config = dict(
    encoder_norm='layernorm',
    encoder_norm_position='pre',
    encoder_layers=8,
    encoder_positions='sincos',
    text_encoder_bias='all',
    text_encoder_inner_norm=False,
    text_encoder_drop_path=0.15,
    text_encoder_positions='sincos',
    optimizer='adam_atan2',
    beta1=0.9,
    lr_schedule='poly',
    final_lr_fraction=0,
    weight_decay=0.2,
)
Rows from block 4 of the text encoder, named by matrix and row number. Rows with one number belong to one attention dimension. Each number is 128 + 24 x the weight over its row's rms, rounded and kept within 0 to 255. All counts start at 0. Numbers have three digits each. After the name is the row's rms in percent of the matrix's.
# v: attention value (text_encoder.blocks.4.attn.v.weight, 192x192), inputs 0-63
# proj: attention output (text_encoder.blocks.4.attn.proj.weight, 192x192, transposed), outputs 0-63
v.68 046:128115131149107112146123196153141135144115117181145134146171097101125097151084136099172112110158127143108171100079127124133127112163129162132143162097132177128123109140109116134045139174060162
proj.68 034:137177203165136124106100128112122072124127112128121103107116126117120125111130147127184137161143129149126143138166131098071167137142147178108101125102127140133125145120095077166144156162140097
v.69 046:126142118147158158137169146128148099119146115112080143157121153083118134126131139108135154118126111109134138112165148137121185144179113131111111115128112136119126113126120174122135101115156104
proj.69 044:135169055117131125121142147123143114146102163127129115077146123101131123138128149130115134125145110143143167162151111097102153155139113122120123165141099157130089116174098110117150150127119154
v.70 109:155133092093113158148115117125122154111133106122162167134134108125070138151084150187098096142150111099124129145098113108153123169091110156108117088129135194138202140118126110106114131115098130
proj.70 129:127121137154130129143102121148135149138153153132122131150131132102132131112148150131146114149161145143125127103119124076129143156112124131097142130171119128132137146065150133117087139116141139
v.71 109:162131088105127158147104114131115139106128119136160159126154114125068129140083167169101085145159104111121142135091119109158123150085088148130140098122136188143206129113138110103091136124105119
proj.71 095:136134155162131126138097119135129145130137150128124115126128119125137124117131125139138101137164149145117133122101127059112118137096140133100150138207125106141133150085179128119068149123125131
v.72 085:089118159145125083118123170116135119124118167134104096112115124137188117093138100077138132135108156149152125123139136157101124067173158115116108171141131069123087130163123115182136150122164130
proj.72 092:113124133101122128129132123129116127133117096119129134140127141128107123131128123120114135108084112116147108117156128204156117117167125131134115112077122103120133115132111144117163113136126139
v.73 124:097105152172132097121137137134124106121128188102096092125109145128179140123173102078145153141085135132147118139138170154097134100166146115113112175122155066106066124145160117188138138133168109
proj.73 111:128133104085125134127147124121123135117116120128135152124128137141101127147111130118122156121102103094140126129121117179140108126177140135110103119100128126119130105176112128136147121130074132
v.74 088:159150119145136157103157179140114142138100123149142128119111110157114073184099130153108149108113086110077134151098144145129117181158129120129128063130138170102136155132115172111098147145098137
proj.74 109:161113122129129127152127090106155112118146140133130139096132138117151131124168145125148131128125154132147135140166117092162187122100132112133113116109121163096129142120082128147106129134113119
v.75 109:162140111110118148138137153122112149110098105128154160123128113154086100162078134194084108126146103099096140168097120125135107161123121132125114072131163212122194152126117132096121136136093138
proj.75 113:147117118142128126147109108129142144127152146129131142122130143113130134120153144127144115137144151143131134122142114067149167133107120122093111117143120155115147145059107134128088128139127134
v.76 102:156124124091112134135145131106183150112132101170150152177149122141136103109078119132132124094128126122120167121180141120111152109164133132187136121122125159148136089136097129098207089125122157
proj.76 089:111131125154120120117094158135116125164128105107112061146136122114111134106133106139113076103128103159118131133137128096106158130130060122121112126140101118130140128095127158115153121149228149
v.77 098:151126148078124103094108152104148133163121071168158114099157104162143097109116105095116102129168141137146109113086079111129079097138155071163128150133116109117103149150106105096091163145118173
proj.77 098:108144190179134127124121147133099107147128114121111099114126114124160122120114099126110092129115112134135106125153155160130100120078095130142122111113132098143120156069133145141152136143181128
v.78 112:150141091124139167145135111152109142106139122130140163146146134113071131158099165204114129130130097113094149134136130129144141187097092168141140068116135199150193118110133153096132104113101116
proj.78 112:143117110127126123142106107129159120118143143134132140143130128123131127110147140138158124133163151143107150127115115052126164140124135115137160138175123151119141145133134127115093132119112128
v.79 112:139132161098140121097132111129124133182137090117119112078103112122146143120136106101119115147160175145157063103105065113137106103131156103091132143169097086124113167138095115117070132141122161
proj.79 103:111134148145133131121157142130118097113131119133126148121127122119154130138110125111106141144121143124135109126148152180135094131073120134138125120071162136134096125083126112144143124113144113
v.80 110:139115157141132123103160141125110116156151138147132125139099140102144116120098135126138102161156134137141119097092108093145166074141160134112112135154094098110105124181100200156100158104159148
proj.80 119:090147105140123118115126151137159155114128092127132083068127132141138143128126141130128121134137106122142149124099112132071118124099101142144128126148146126123110122141119125154126117120122147
v.81 106:107125089128118124130124120157146163111094131140105108133130149110134160140150125128108152089114118130130164106166167174114130136129088109131131124123115133150135136062148107095176109169143120
proj.81 115:157120141145116119134118128109142111135127110107142165154120116127123128117119123122158129125140179149130128117135140145162124137153134120105135140148114154140167120101076115107109118115116123
v.82 125:142136146147119153138159118089129135127133131129101100158144126101124158127156128132118140133130088121155114129155168096121137161130098167121117114068185176076100109098109137147196092123108141
proj.82 109:099128161122128127149140115142108111136151150119125208112121135124117136131146122113155172131128113113120101119143108049159137136124124135087114133061142113124118119097102140125100129131103128
v.83 123:124117125136123137179126109142097122105137142117127116148129170105100109134110170130164130156115103095083136099111130127164149165095085164111146087134101123165143087134179158151109086095140127
proj.83 112:142144139133118129105098122125148159142129146126131120101119144132130137110143107129110127134138169154092140110162106139152147114175145088109123134167121104142194134126135133134140108105155130
v.84 108:116120113118115123096119141147147130145122120143119141136113103120158161120129119137086115109151158160191133104181158148076140085142153127127115160145120129104129169105080121133178148153125124
proj.84 110:112139172141134126136145164131137154143125095120133127127124098136127136146118130122103125120136113112186119124092146140112063126122110166144140134134135161119096119105069131130100150135083139
v.85 127:130124122113132126146100129158124119140163116123160154116131095128117105128091142137128101130125169141101126121100097134135141132116156121126140124181093123145153140188133127143040171102145101
proj.85 113:127142110131129132100113143122138179111109140137128065120125130138125131143110134134047105126101126125117130147099138204084091127138137115144118131171128122135126128148202136156140138137141128
v.86 075:131117119124141125141136135124095091138148140122145168134095140123108125126120156100174113145134173123111131138113099106158177083131176149130119164140120131116132108156118178137070152091176136
proj.86 078:119180150142143137102110144136154143115123081142121078100116135133133137128141130136121153112127151128108127143151104128040115103130140167148130113127136141121140155151121144140170106092136136
v.87 103:141146139137125135156131128094118136102113129095120108129161116135118124144165120130114149127094084103113104153135134126135090206101075133147126095083180167108115111094151088119145098123090125
proj.87 119:130108112112129133146130094130093090125140186132127196156133146119114123122134125122148158131118125120089112139143129092175164145134140109092117133079133114130133119133171128113131128134139114
v.88 125:143137151137152113129144127100100105142134119127136132103109157133109108132107132096178125132139123116123124143072081089173144104149134109111128144123127117112098100169123171128071139131150159
proj.88 113:114134091127132127130122109136141097104128099137124096100128149124144125113144137137175132133121127128089135133149098102083182125091130132145126116109136104122116144152155123139161109116165124
v.89 147:128146126134128130112138118103154132110088124122116100129137129146151163126142089120105144109128102135162128137138161143101084134121088123133118132086170142116099141080141093104210116171114129
proj.89 159:141102124100125121173169104122097100147140132130127188164136117131128120130129128132184112126155123116147111124134133071188159132128132129110113131100131139124106133109082121112129131139116120
v.90 086:110136123135120149138126123111143151129141126124097089142149128100133155124169131134109152122121113132148115134210161124085143160140125183130117131079157160106148143066105095136207080127096105
proj.90 087:122136206141134139131126136140106125148133155109123189141121125118112132132151105101113174126117119123156095106155138110162101130147136136102148140082127127114134123083103156095086138137106123
v.91 099:126127119146111156129131137130128159123136140143081107161124134103140145132145129138088119140130120130150131113195198134093176129126112171118113122115146164116134114085102133146184118129119092
proj.91 098:100149205159131119124122155135134155148135134102134159091114105142114142138141121118104159108129133125153105119119124124139064116141130142103127149128131138134127119071088140125080146118077139
v.92 101:145132142130135127160101130125108097127172125108142155130147097114115111133118154151151128152116141128093121150121102108149150174125159160116125108125141144121165112168125114155071133082106119
proj.92 099:122151132119134148099112119138104156119115177136114111137123152111119129135144118119064151130091110127109110139138115152113116131147154108135125121113126102124145130135211160133140132140156129
v.93 091:118122112117140111123120101141110090109142125141161155116118159141107127094124145088179128117146166123101143120103076124163153098125154136110138157133095104140153121139148143119093121125154148
proj.93 091:139153158124137154108128122138139127137116077139117070137129141115154120109148113138152126131122158143130131120194090134089156105143149142168136114135106117128141182143103138133180110105176122
v.94 097:135144152148126131110147124086134129129103113127112106124129152142124141112160116093136160102124103107127129158119137099124118131166112109119101161078182152108082104105121109099152129165122159
proj.94 102:117099107130132121174136084139106045116142121126121165129135143113137110109159136132221157115114123127093112129159104067140187134084128132120124119061128123128109139106129124101130115128139122
v.95 117:161129139113142129153108135112123120132153128106158155099147072136124086149128128143106111159111131124118092145103095112153106153114137102140132087153113139121140136174134120157056165088106113
proj.95 112:109115080119127132116120128134112129097128173143131120134131143134109121137111138129084148136106099114093131150100144162102118137114123122122126134115136112138113104151237128141133134138140129
v.96 144:128129131131127105158103105105128136124120155110127140099140129141114156123172117130132130146121113131146100163125111098148104114163168083091098166120129089150142144097121107103119141165119150
proj.96 155:113099068084124118117153129134134147147126141116137166139130134133126126127117133124122145137110115094129130115122121159150142126163127132108104128116115145119114126126147125129137114146117125
v.97 093:123112176162114094112147132130107114140095140056063076122098119104150145126126124105169136117118156149091099152121110122104132156126143154074134182144138053133097126111142118140063133138115108
proj.97 101:140132116099126139134097136137136166146130119116124171172116149107087114122122157113135129143160144106127130100118130130179145143152122137116162126136120160111159137119159141139095132119096117
v.98 110:118154118119158162158135177155143156108112125174173165110115137147111114136113117155100163112097106072122132114127131175115133133152095138145133047134125157145147147118156141152171129131132125
proj.98 120:122126162163130137132157114113106120133118161135117085139125124139153127128126132124117112134120106146134121136132153175116104129156144120124152137167114085123121125131159109126160134111201127
v.99 057:161140119123102144128123147119152147109126117172142138123148110147140118135152086121106115114122093105194119130149155143117124075154115062167119106131121188163140171116106120116178144164118128
proj.99 045:149090151127138112131120119138122139133116169132146108139140129126146140139117116143143122108125087171156139151126114105139129113061131135089109143157141118151079112167158115097157159127158105
v.100 107:140102131136095085103118087099113097156140129089078080143155113102145145113126125101147098135151141188135136139119118078130131113117164117122129203132123117111097102135089119108086139121127143
proj.100 118:134140120094127117128100132139157141126138094125142161108131128123114130130129125137141142116136149122117131124114090078137141127095116129128104112092146165133132133129094142133094125142049133
v.101 077:153139132115154132134125076132146112123155130106174117124135134108121168096098165121130134099140164137124165092106116153158123132110090149141133119144110162128111135103115093131164104119115160
proj.101 073:124179182141135130113108112129149131138147082132129086090111127112164127129138121127116123090120144159106096131148107139053112105116122127159148129123149094124118148164078116131111109139104155
v.102 104:114124115137097113070167167159095148156114112109088098111106120116150131149140111106091101117107080133147082139145152121107123123142139112122131138144113067165118131141145167131093131134167082
proj.102 095:171112135112130124157125136122124128118121165133133166161119128122111117116127132129115125135157104113109157117101152105204130153126120117111119123119150160131145118119176126125135130107122118
v.103 046:127149118107152116123084102160148152122149120141159127154150162119115166106102163124137158085151132154084163109105105140136090142092114137166164148143095126150139122089141088128136144139129164
proj.103 044:129144183143118125140125096132138134114158089117131101092119130100190149126140128141150113074133142166095094144131107128075126091067143112147128140112137091132119149138117123146118124116126154
v.104 115:140137119111136160141124112126156122103147136149181171167131151130131102129075149154136144121127167108111168107120142165130146138092096179156147091130145204089131113135126134146161105089119144
proj.104 117:098141170176126135114125126122122111118131084137112043090128126128145134133143124127132110124115157146118113142168132135046124122123130125165149127137135093129103138129081127127128135123166148
v.105 156:135136147129143150119152139145145114115125119138142129163115130123137101134090146142150146102116152110096168103140147172110155152098081188161149070145142174096124121154135133179144122100111127
proj.105 183:135150189173128138121111128117124125128128102131118057110119119130133129130121129129131094125140156167127122136131130127082104120103132128137157129164133094129127128144106126128123154112156131
v.106 074:109141119110147135157097117111132126107138123147165162111098128146115166128154100116105127109111096111163089123143124166136127109171131090119111098137115098168149175114138098122181106144131117
proj.106 069:128125098096128116127167116117143137177129172125145134137117117137175133119083139119085144141116122144138147116124147166156110124183132140134106149141124119118106121186167104114153109117161133
v.107 069:134145149128151124142120095121160130119127134134122138175138134119123115112078150150153160111152146123056182116074118114134115169099106184123138110112132170123140124115123106143107115123092145
proj.107 063:071147184165125139104130139139126143118136075140120063085138121144143122133155147131155119118125145120103091151142107147046115105102110110130167119127125096134115156097090147148115153130115160
v.108 106:127147102098138165154109170146149152114139116204190177145157120162101092132124134134093127140124102084133150110126149132145142130137096128166121063116139192135161135141131144133188116119118135
proj.108 108:095117158170130120129166113119109092109125137146121073106140107154178140126124112137136132123106108146126115165143141128083108112115146121128110136126133093147089110114123114115169133119178144
v.109 101:125125147151138083107134068108125116138126129068087082099112136114150175108127138106166116106136164191140122139122115129137124112113151095101134203151123082120091131108102113109079142156133146
proj.109 103:162143102081127130125096132133150183160127123114134176138112152105098121133141145118111115130139146131133132095110098147171136142148108142127132119131128153108182153139117143142093108152074122
v.110 044:126119151152120128160153160100119139109139118137103128132135120141134158150146127134153115171128099057136125128123119092116123120096121148095125099131136131127125099178153104178107124123125108
proj.110 039:099171113112116127131166093118118131168109120144127137117144106137130126152111137133068133151102131101146134151140172146172142111171089131127102135130157132112134135123122158171154125097124133
v.111 094:119110155147105141113145176144099132131105107134086107183121113126134083162127126136120130143128105122079136133138138088099138164098121168126135120111143156116127091145152170156081133092119102
proj.111 095:112114156165126134141117144135109111089129113133119121129146123135095128128144120136176130128153124107138123149121143067130148124068128124115143122124127135151129120087133149133113166110125115
v.112 085:154157157181165145113151148134122129107140156136154142105102147123136141113198130112133186141114095073100092115135144134107129137131104137142137102097094148150088083113164118165137147137153134
proj.112 088:136125145142128128142146137118112096132136152132107079128132125133139137127142118132135107126113089111127126122161114113125186132102103120140097118071132162078059133075080150148155165138178124
v.113 092:072116098063097093158155103110120124133101124126118144150153124157119099168078116112159088129138132148145165144108139118151146138124128092105109111128185128094141126141109118115113103124103134
proj.113 081:144123152167127121120086127122138139108107117122138129121124118130129118130101135138101125129127164156124135149077162185104057120102134157103145141184136132160176123166161087110088133104100123